A small audio frame classifier, trained from scratch: 39062 training examples.
Rows from block 5, named by matrix and row number. Rows with one number belong to one channel. Each number is 50 + 15 x the weight over its row's rms, rounded and kept within 0 to 99. All counts start at 0. After the name is the row's rms in percent of the matrix's.
# filt: filter width-5 conv (model.blocks.5.filt.weight, 256x256x5), inputs 180-199, a 5 kernel for each
# gate: gate width-5 conv (model.blocks.5.gate.weight, 256x256x5), inputs 180-199, a 5 kernel for each
filt.29 098:41 65 69 83 70 62 62 58 60 49 43 59 55 61 55 56 75 66 73 45 38 31 31 40 31 34 53 60 71 59 43 35 43 29 27 42 53 56 57 50 27 43 50 55 56 45 48 36 33 34 37 51 55 64 54 25 21 41 23 41 53 50 53 54 55 22 43 56 48 37 65 55 42 26 29 69 63 45 26 39 39 62 38 49 55 48 47 45 51 50 35 41 58 56 44 65 58 63 64 57
gate.29 098:68 46 68 54 44 52 34 39 36 34 49 41 61 60 51 27 23 40 47 30 56 61 14 20 45 56 73 98 99 82 66 65 33 50 56 55 42 50 51 53 63 43 52 54 39 51 56 42 46 49 45 34 54 48 37 57 56 45 61 52 56 40 38 29 36 51 56 37 62 61 45 50 46 60 67 75 70 61 67 56 56 53 78 74 65 43 48 48 50 49 54 74 64 67 69 41 61 62 65 58
filt.30 101:66 59 53 40 46 35 43 33 45 50 49 57 44 34 47 50 54 70 19 57 59 33 26 69 67 58 69 75 50 59 44 18 23 65 43 39 43 43 33 18 60 77 59 23 26 55 54 51 49 57 37 45 65 53 35 60 71 54 61 53 48 21 22 39 38 66 63 60 51 67 41 60 57 55 56 55 67 56 41 39 58 71 82 27 44 47 47 44 53 45 59 18 36 84 73 43 44 66 57 56
gate.30 105:58 70 71 50 56 47 50 42 44 39 36 51 68 60 60 52 30 26 49 49 59 51 55 48 55 41 37 39 38 54 34 25 35 31 42 36 47 48 35 35 17 50 58 77 74 46 50 61 60 66 28 31 37 50 60 55 77 72 65 60 48 64 66 15 26 57 57 68 63 68 25 35 37 48 56 35 45 59 60 48 24 40 48 62 58 51 50 51 49 54 63 36 15 40 51 51 42 57 47 57
filt.31 097:26 34 25 24 47 44 71 70 67 56 37 49 36 48 49 41 33 00 23 46 64 56 73 85 66 61 70 39 14 40 39 48 58 76 51 57 55 49 43 46 61 64 44 36 23 39 49 34 39 45 51 62 54 48 36 59 62 60 46 47 36 58 69 64 65 36 38 37 71 51 46 65 62 56 48 28 57 51 45 49 55 65 29 12 47 52 53 48 50 43 41 19 45 68 68 43 44 33 38 43
gate.31 104:41 64 75 77 70 42 50 75 60 60 57 49 56 54 57 43 50 49 57 38 56 47 36 45 58 29 28 45 41 26 72 66 31 64 62 71 74 79 68 73 46 40 77 78 75 52 47 41 53 61 41 40 40 48 51 39 30 54 43 42 66 77 77 81 74 42 49 34 56 59 60 37 43 46 41 58 59 56 76 70 47 40 58 43 43 58 50 54 47 48 78 99 48 44 50 53 61 41 56 39
filt.32 097:51 56 61 61 40 51 47 48 54 63 54 34 42 56 73 47 45 55 57 74 43 38 62 59 66 45 46 47 54 56 50 58 54 51 67 41 37 46 36 30 60 50 50 53 55 14 00 05 29 58 51 77 52 41 35 61 49 57 71 59 39 38 39 52 54 38 18 33 51 60 52 52 53 50 56 45 43 43 46 51 42 35 44 54 46 44 46 44 48 48 44 60 58 39 31 68 77 52 60 75
gate.32 097:49 67 61 58 60 53 62 48 56 58 41 43 58 68 63 62 66 58 40 35 51 39 43 76 83 30 39 51 49 42 82 59 64 70 70 67 76 78 76 81 67 94 91 78 70 47 44 57 72 75 59 72 66 45 37 47 50 56 52 58 49 50 59 68 63 67 54 59 74 78 24 38 53 52 41 51 68 82 75 61 46 65 68 48 39 34 40 43 43 48 79 55 61 61 60 42 44 53 42 36
filt.33 104:51 61 71 78 57 49 51 38 41 19 44 54 63 73 60 46 43 48 57 84 41 58 61 63 68 53 59 62 70 76 41 43 45 35 46 54 54 59 58 63 54 40 48 57 58 53 49 52 57 55 41 40 52 38 39 52 48 46 66 68 45 45 51 55 43 56 53 57 74 85 61 45 37 21 21 73 31 02 00 00 45 48 55 77 82 50 53 52 50 49 23 57 57 63 59 43 43 37 17 28
gate.33 100:40 31 53 75 64 52 45 50 58 29 31 41 47 62 55 48 34 43 53 46 68 64 42 15 38 47 54 60 56 59 58 59 48 35 54 53 55 61 60 61 38 32 44 59 52 54 65 51 43 55 41 49 60 68 69 38 37 43 44 39 53 55 47 54 43 52 49 46 48 45 60 88 89 99 94 59 85 95 99 99 40 50 66 75 63 51 46 49 45 47 69 48 39 27 51 48 55 48 58 64
filt.34 106:41 37 50 49 32 50 39 29 30 41 43 43 48 47 37 59 54 59 69 54 41 32 19 28 52 52 40 38 38 29 28 32 36 39 30 18 15 24 17 18 32 29 41 43 40 41 21 14 18 30 71 64 71 70 72 44 43 34 40 41 48 42 39 44 64 40 40 45 55 51 41 25 20 16 25 50 41 44 43 45 47 40 46 38 36 50 54 56 58 58 58 67 60 66 56 71 71 62 67 79
gate.34 093:51 50 57 58 61 47 41 21 27 51 74 74 72 80 70 55 71 56 54 53 55 47 36 22 26 32 35 38 43 44 47 48 49 51 49 37 43 43 41 44 44 59 56 55 69 80 90 78 75 76 41 44 49 48 56 49 50 52 58 59 70 65 59 53 49 42 56 62 56 42 52 39 23 32 45 54 60 49 47 61 48 54 52 57 65 42 46 52 53 47 51 42 54 61 48 56 64 60 53 37
filt.35 095:28 32 34 27 35 38 50 64 58 49 52 43 39 40 47 55 59 53 69 65 56 62 69 69 58 47 49 52 60 71 49 48 33 31 36 58 62 53 62 56 65 69 76 73 76 48 50 55 58 61 41 51 35 48 55 57 45 37 41 49 48 57 56 49 49 59 57 49 51 55 44 44 37 30 42 37 36 25 18 33 40 51 65 65 78 47 48 52 43 42 27 38 61 51 34 56 61 54 52 56
gate.35 105:62 57 44 44 48 45 42 45 41 48 51 45 39 39 49 26 34 39 46 44 44 57 67 63 64 61 70 60 57 49 68 66 68 71 74 61 61 64 64 58 51 64 61 64 62 50 59 63 59 62 80 81 78 84 77 58 62 60 59 63 71 83 87 87 74 31 23 21 31 31 60 48 31 32 50 71 62 47 47 61 56 60 57 64 58 44 42 40 43 39 60 62 62 56 53 39 42 40 40 45
filt.36 100:61 53 51 51 53 30 33 41 49 25 50 38 57 68 70 56 45 56 40 95 50 53 58 73 46 30 36 35 20 44 62 49 44 67 58 61 52 48 42 39 63 44 65 64 61 33 25 48 62 55 38 33 45 24 29 62 67 70 95 65 54 41 38 55 26 55 40 67 93 77 33 28 44 39 45 43 40 60 44 40 37 30 36 13 48 38 52 44 45 41 65 77 58 79 73 25 38 37 33 44
gate.36 098:43 51 67 69 78 49 57 50 45 52 70 64 46 41 45 56 71 53 62 49 55 66 46 33 36 27 16 41 66 49 53 57 33 28 43 53 52 61 52 61 32 48 45 52 54 49 57 50 39 23 49 46 46 47 50 39 37 46 43 42 49 44 48 36 60 68 59 26 29 38 49 38 26 47 44 55 68 46 57 52 46 54 62 72 55 49 48 46 44 47 38 44 80 60 56 67 54 51 76 73
filt.37 095:49 62 66 68 74 52 58 62 45 49 40 53 53 45 50 50 36 27 96 42 59 57 39 41 63 39 23 51 73 62 80 72 41 45 71 50 45 56 57 56 43 44 52 63 49 60 55 53 60 54 72 52 60 75 65 69 68 69 45 42 58 63 76 33 54 45 44 11 37 39 50 47 45 49 36 69 77 66 61 39 54 34 48 82 50 47 40 53 50 50 71 70 40 37 62 57 57 51 67 55
gate.37 100:59 49 50 48 51 59 55 45 50 42 44 40 43 35 37 53 46 44 86 49 43 63 81 51 53 48 58 35 67 48 24 40 38 23 39 59 45 48 47 46 58 47 57 57 44 50 65 80 74 50 58 55 58 64 62 51 56 57 58 58 56 47 59 27 39 47 50 52 22 46 37 51 48 40 33 39 42 49 60 59 51 51 35 68 48 61 57 55 54 52 28 54 41 34 54 45 65 55 51 39
filt.38 097:48 25 32 37 47 35 32 37 28 48 45 39 18 19 30 64 60 65 63 46 35 67 95 63 50 57 48 57 57 55 25 47 44 34 48 40 37 55 51 53 34 29 50 36 60 52 71 85 52 34 43 42 55 61 67 42 42 41 47 51 35 30 38 38 39 37 54 51 38 46 50 42 36 28 37 41 53 55 49 49 44 53 55 46 46 61 62 57 63 59 41 48 47 52 31 55 58 51 44 43
gate.38 097:56 40 52 65 74 45 48 56 64 71 62 65 41 58 62 56 49 39 53 67 29 46 62 42 32 67 58 32 27 40 49 55 43 39 38 61 54 58 64 66 48 41 37 61 81 39 46 36 25 27 75 61 49 47 59 52 44 49 45 50 66 63 55 62 51 34 45 33 39 34 72 74 48 39 42 69 53 43 53 57 57 35 28 60 75 50 46 50 50 49 53 60 81 40 42 57 61 48 28 40
filt.39 088:44 60 61 55 63 53 60 65 54 54 49 51 43 45 56 59 43 41 99 32 44 39 67 19 62 57 69 32 71 40 60 38 54 25 61 46 57 52 52 45 42 37 41 51 49 54 49 48 65 68 49 48 42 73 56 65 61 64 57 72 52 58 71 34 53 39 32 56 27 27 44 35 36 58 46 61 41 66 73 57 42 56 29 91 37 36 43 40 30 33 62 62 60 44 56 44 46 45 51 41
gate.39 094:32 55 39 52 66 51 56 52 55 60 58 57 51 44 60 39 50 32 86 46 42 55 61 25 54 39 33 18 58 35 58 59 69 37 61 70 62 60 67 57 66 71 61 64 58 50 56 48 56 46 57 55 57 57 57 40 29 24 08 29 62 70 56 40 66 57 50 56 34 31 65 63 64 58 54 38 51 52 47 47 46 58 24 83 46 61 45 54 51 50 64 59 71 59 52 58 56 67 68 72
filt.40 103:64 59 55 65 51 19 08 26 44 43 61 40 38 54 49 39 41 41 47 18 48 44 46 40 46 59 53 53 63 54 54 55 50 49 59 67 63 68 68 62 48 29 40 48 60 54 44 53 59 56 39 38 40 38 44 47 32 43 52 61 44 40 42 54 35 62 53 50 57 59 41 33 37 55 77 21 19 34 67 69 66 54 57 67 58 56 60 57 55 52 67 97 69 22 33 51 51 42 55 53
gate.40 105:54 55 42 49 41 42 50 53 68 57 64 59 56 65 58 63 48 59 82 63 58 74 50 21 41 07 06 40 46 45 64 81 52 43 62 57 51 59 54 53 55 47 65 87 84 55 50 65 65 63 51 46 67 81 85 45 40 41 42 46 51 77 59 56 55 48 54 42 42 42 46 41 58 79 75 44 50 61 93 84 44 27 55 72 59 50 44 45 48 49 53 70 51 30 35 44 47 45 45 46
filt.41 102:53 65 57 70 46 55 45 44 63 53 54 68 32 50 39 29 36 60 65 81 57 32 57 46 27 51 49 80 67 47 57 57 68 67 34 63 73 69 60 65 80 91 32 47 36 55 52 49 44 45 62 78 66 67 52 53 51 47 36 45 48 65 50 59 66 53 38 28 46 36 56 69 55 57 41 59 68 43 57 58 53 77 48 48 53 62 59 62 51 56 48 31 93 64 36 55 47 60 53 53
gate.41 103:64 61 56 58 35 60 63 56 54 45 70 66 57 64 58 36 38 57 47 55 59 51 73 65 58 23 00 09 43 44 57 54 78 66 67 53 51 54 54 37 79 76 59 49 48 55 47 59 60 58 55 49 64 67 50 52 64 47 58 56 70 76 54 70 49 68 61 70 33 44 49 54 56 57 57 56 54 69 62 62 40 24 39 37 45 41 45 39 45 44 37 28 62 51 61 46 44 39 53 51
filt.42 098:37 32 33 37 30 46 38 42 68 52 45 25 09 05 09 50 43 38 46 24 50 58 50 30 37 39 71 61 43 59 72 68 55 47 59 39 40 47 43 41 48 33 41 48 45 56 66 54 36 43 47 35 34 51 39 59 46 57 63 61 56 44 45 47 37 62 68 52 43 45 59 36 23 32 40 59 41 43 49 46 35 41 41 44 46 47 46 43 45 44 64 89 75 48 50 47 59 28 31 29
gate.42 104:61 56 49 55 49 57 76 57 74 73 65 49 47 40 42 61 54 58 63 44 27 57 51 46 50 62 49 34 54 43 69 94 67 57 71 69 61 86 79 74 56 52 59 71 56 25 41 39 47 49 64 51 67 77 69 48 52 49 40 28 85 83 81 75 86 53 69 40 33 29 51 53 48 64 61 66 73 56 50 41 61 28 57 49 32 41 32 40 36 37 47 74 55 53 55 61 65 48 57 53
filt.43 099:45 77 67 43 37 47 60 79 56 70 42 53 39 56 58 49 57 79 77 35 42 26 37 42 70 45 59 72 76 54 63 44 34 43 67 46 51 54 37 33 60 84 78 64 54 51 32 46 48 39 45 56 47 43 33 39 34 37 40 49 45 60 47 28 52 46 33 35 30 51 61 69 49 57 54 61 70 55 44 36 52 71 77 63 15 40 38 43 44 48 67 37 58 64 86 50 59 54 67 64
gate.43 102:28 39 49 26 47 45 39 40 43 71 55 65 60 68 74 44 55 20 32 76 62 32 33 53 64 30 37 28 35 49 62 55 63 77 66 59 60 62 59 55 57 55 49 54 72 55 34 26 67 80 56 70 67 56 52 63 49 40 56 72 66 72 88 53 52 52 27 22 57 74 52 51 54 49 44 51 51 49 61 64 44 60 46 52 69 45 42 40 46 47 63 53 63 69 50 60 76 66 47 51
filt.44 094:54 48 56 33 51 40 40 52 51 59 49 51 35 19 23 39 40 34 52 36 27 52 33 41 53 77 57 54 57 30 43 79 45 55 66 57 49 63 56 56 70 54 64 57 63 54 50 33 38 39 61 47 50 52 47 56 49 60 49 53 46 48 58 56 59 31 56 42 42 53 72 54 37 48 40 52 49 29 44 56 76 58 53 41 30 50 50 63 61 56 60 88 76 59 54 33 44 33 57 36
gate.44 093:50 37 44 62 61 53 65 61 68 52 65 56 62 71 68 45 44 76 67 58 49 69 42 47 41 40 13 24 38 47 51 71 55 45 51 60 51 48 55 62 58 54 63 66 60 45 54 64 51 59 65 50 58 62 72 46 58 57 54 44 68 81 76 72 66 41 45 55 43 34 69 55 54 63 70 58 55 74 67 77 48 29 56 56 61 41 42 44 48 44 50 62 27 22 42 55 59 50 58 55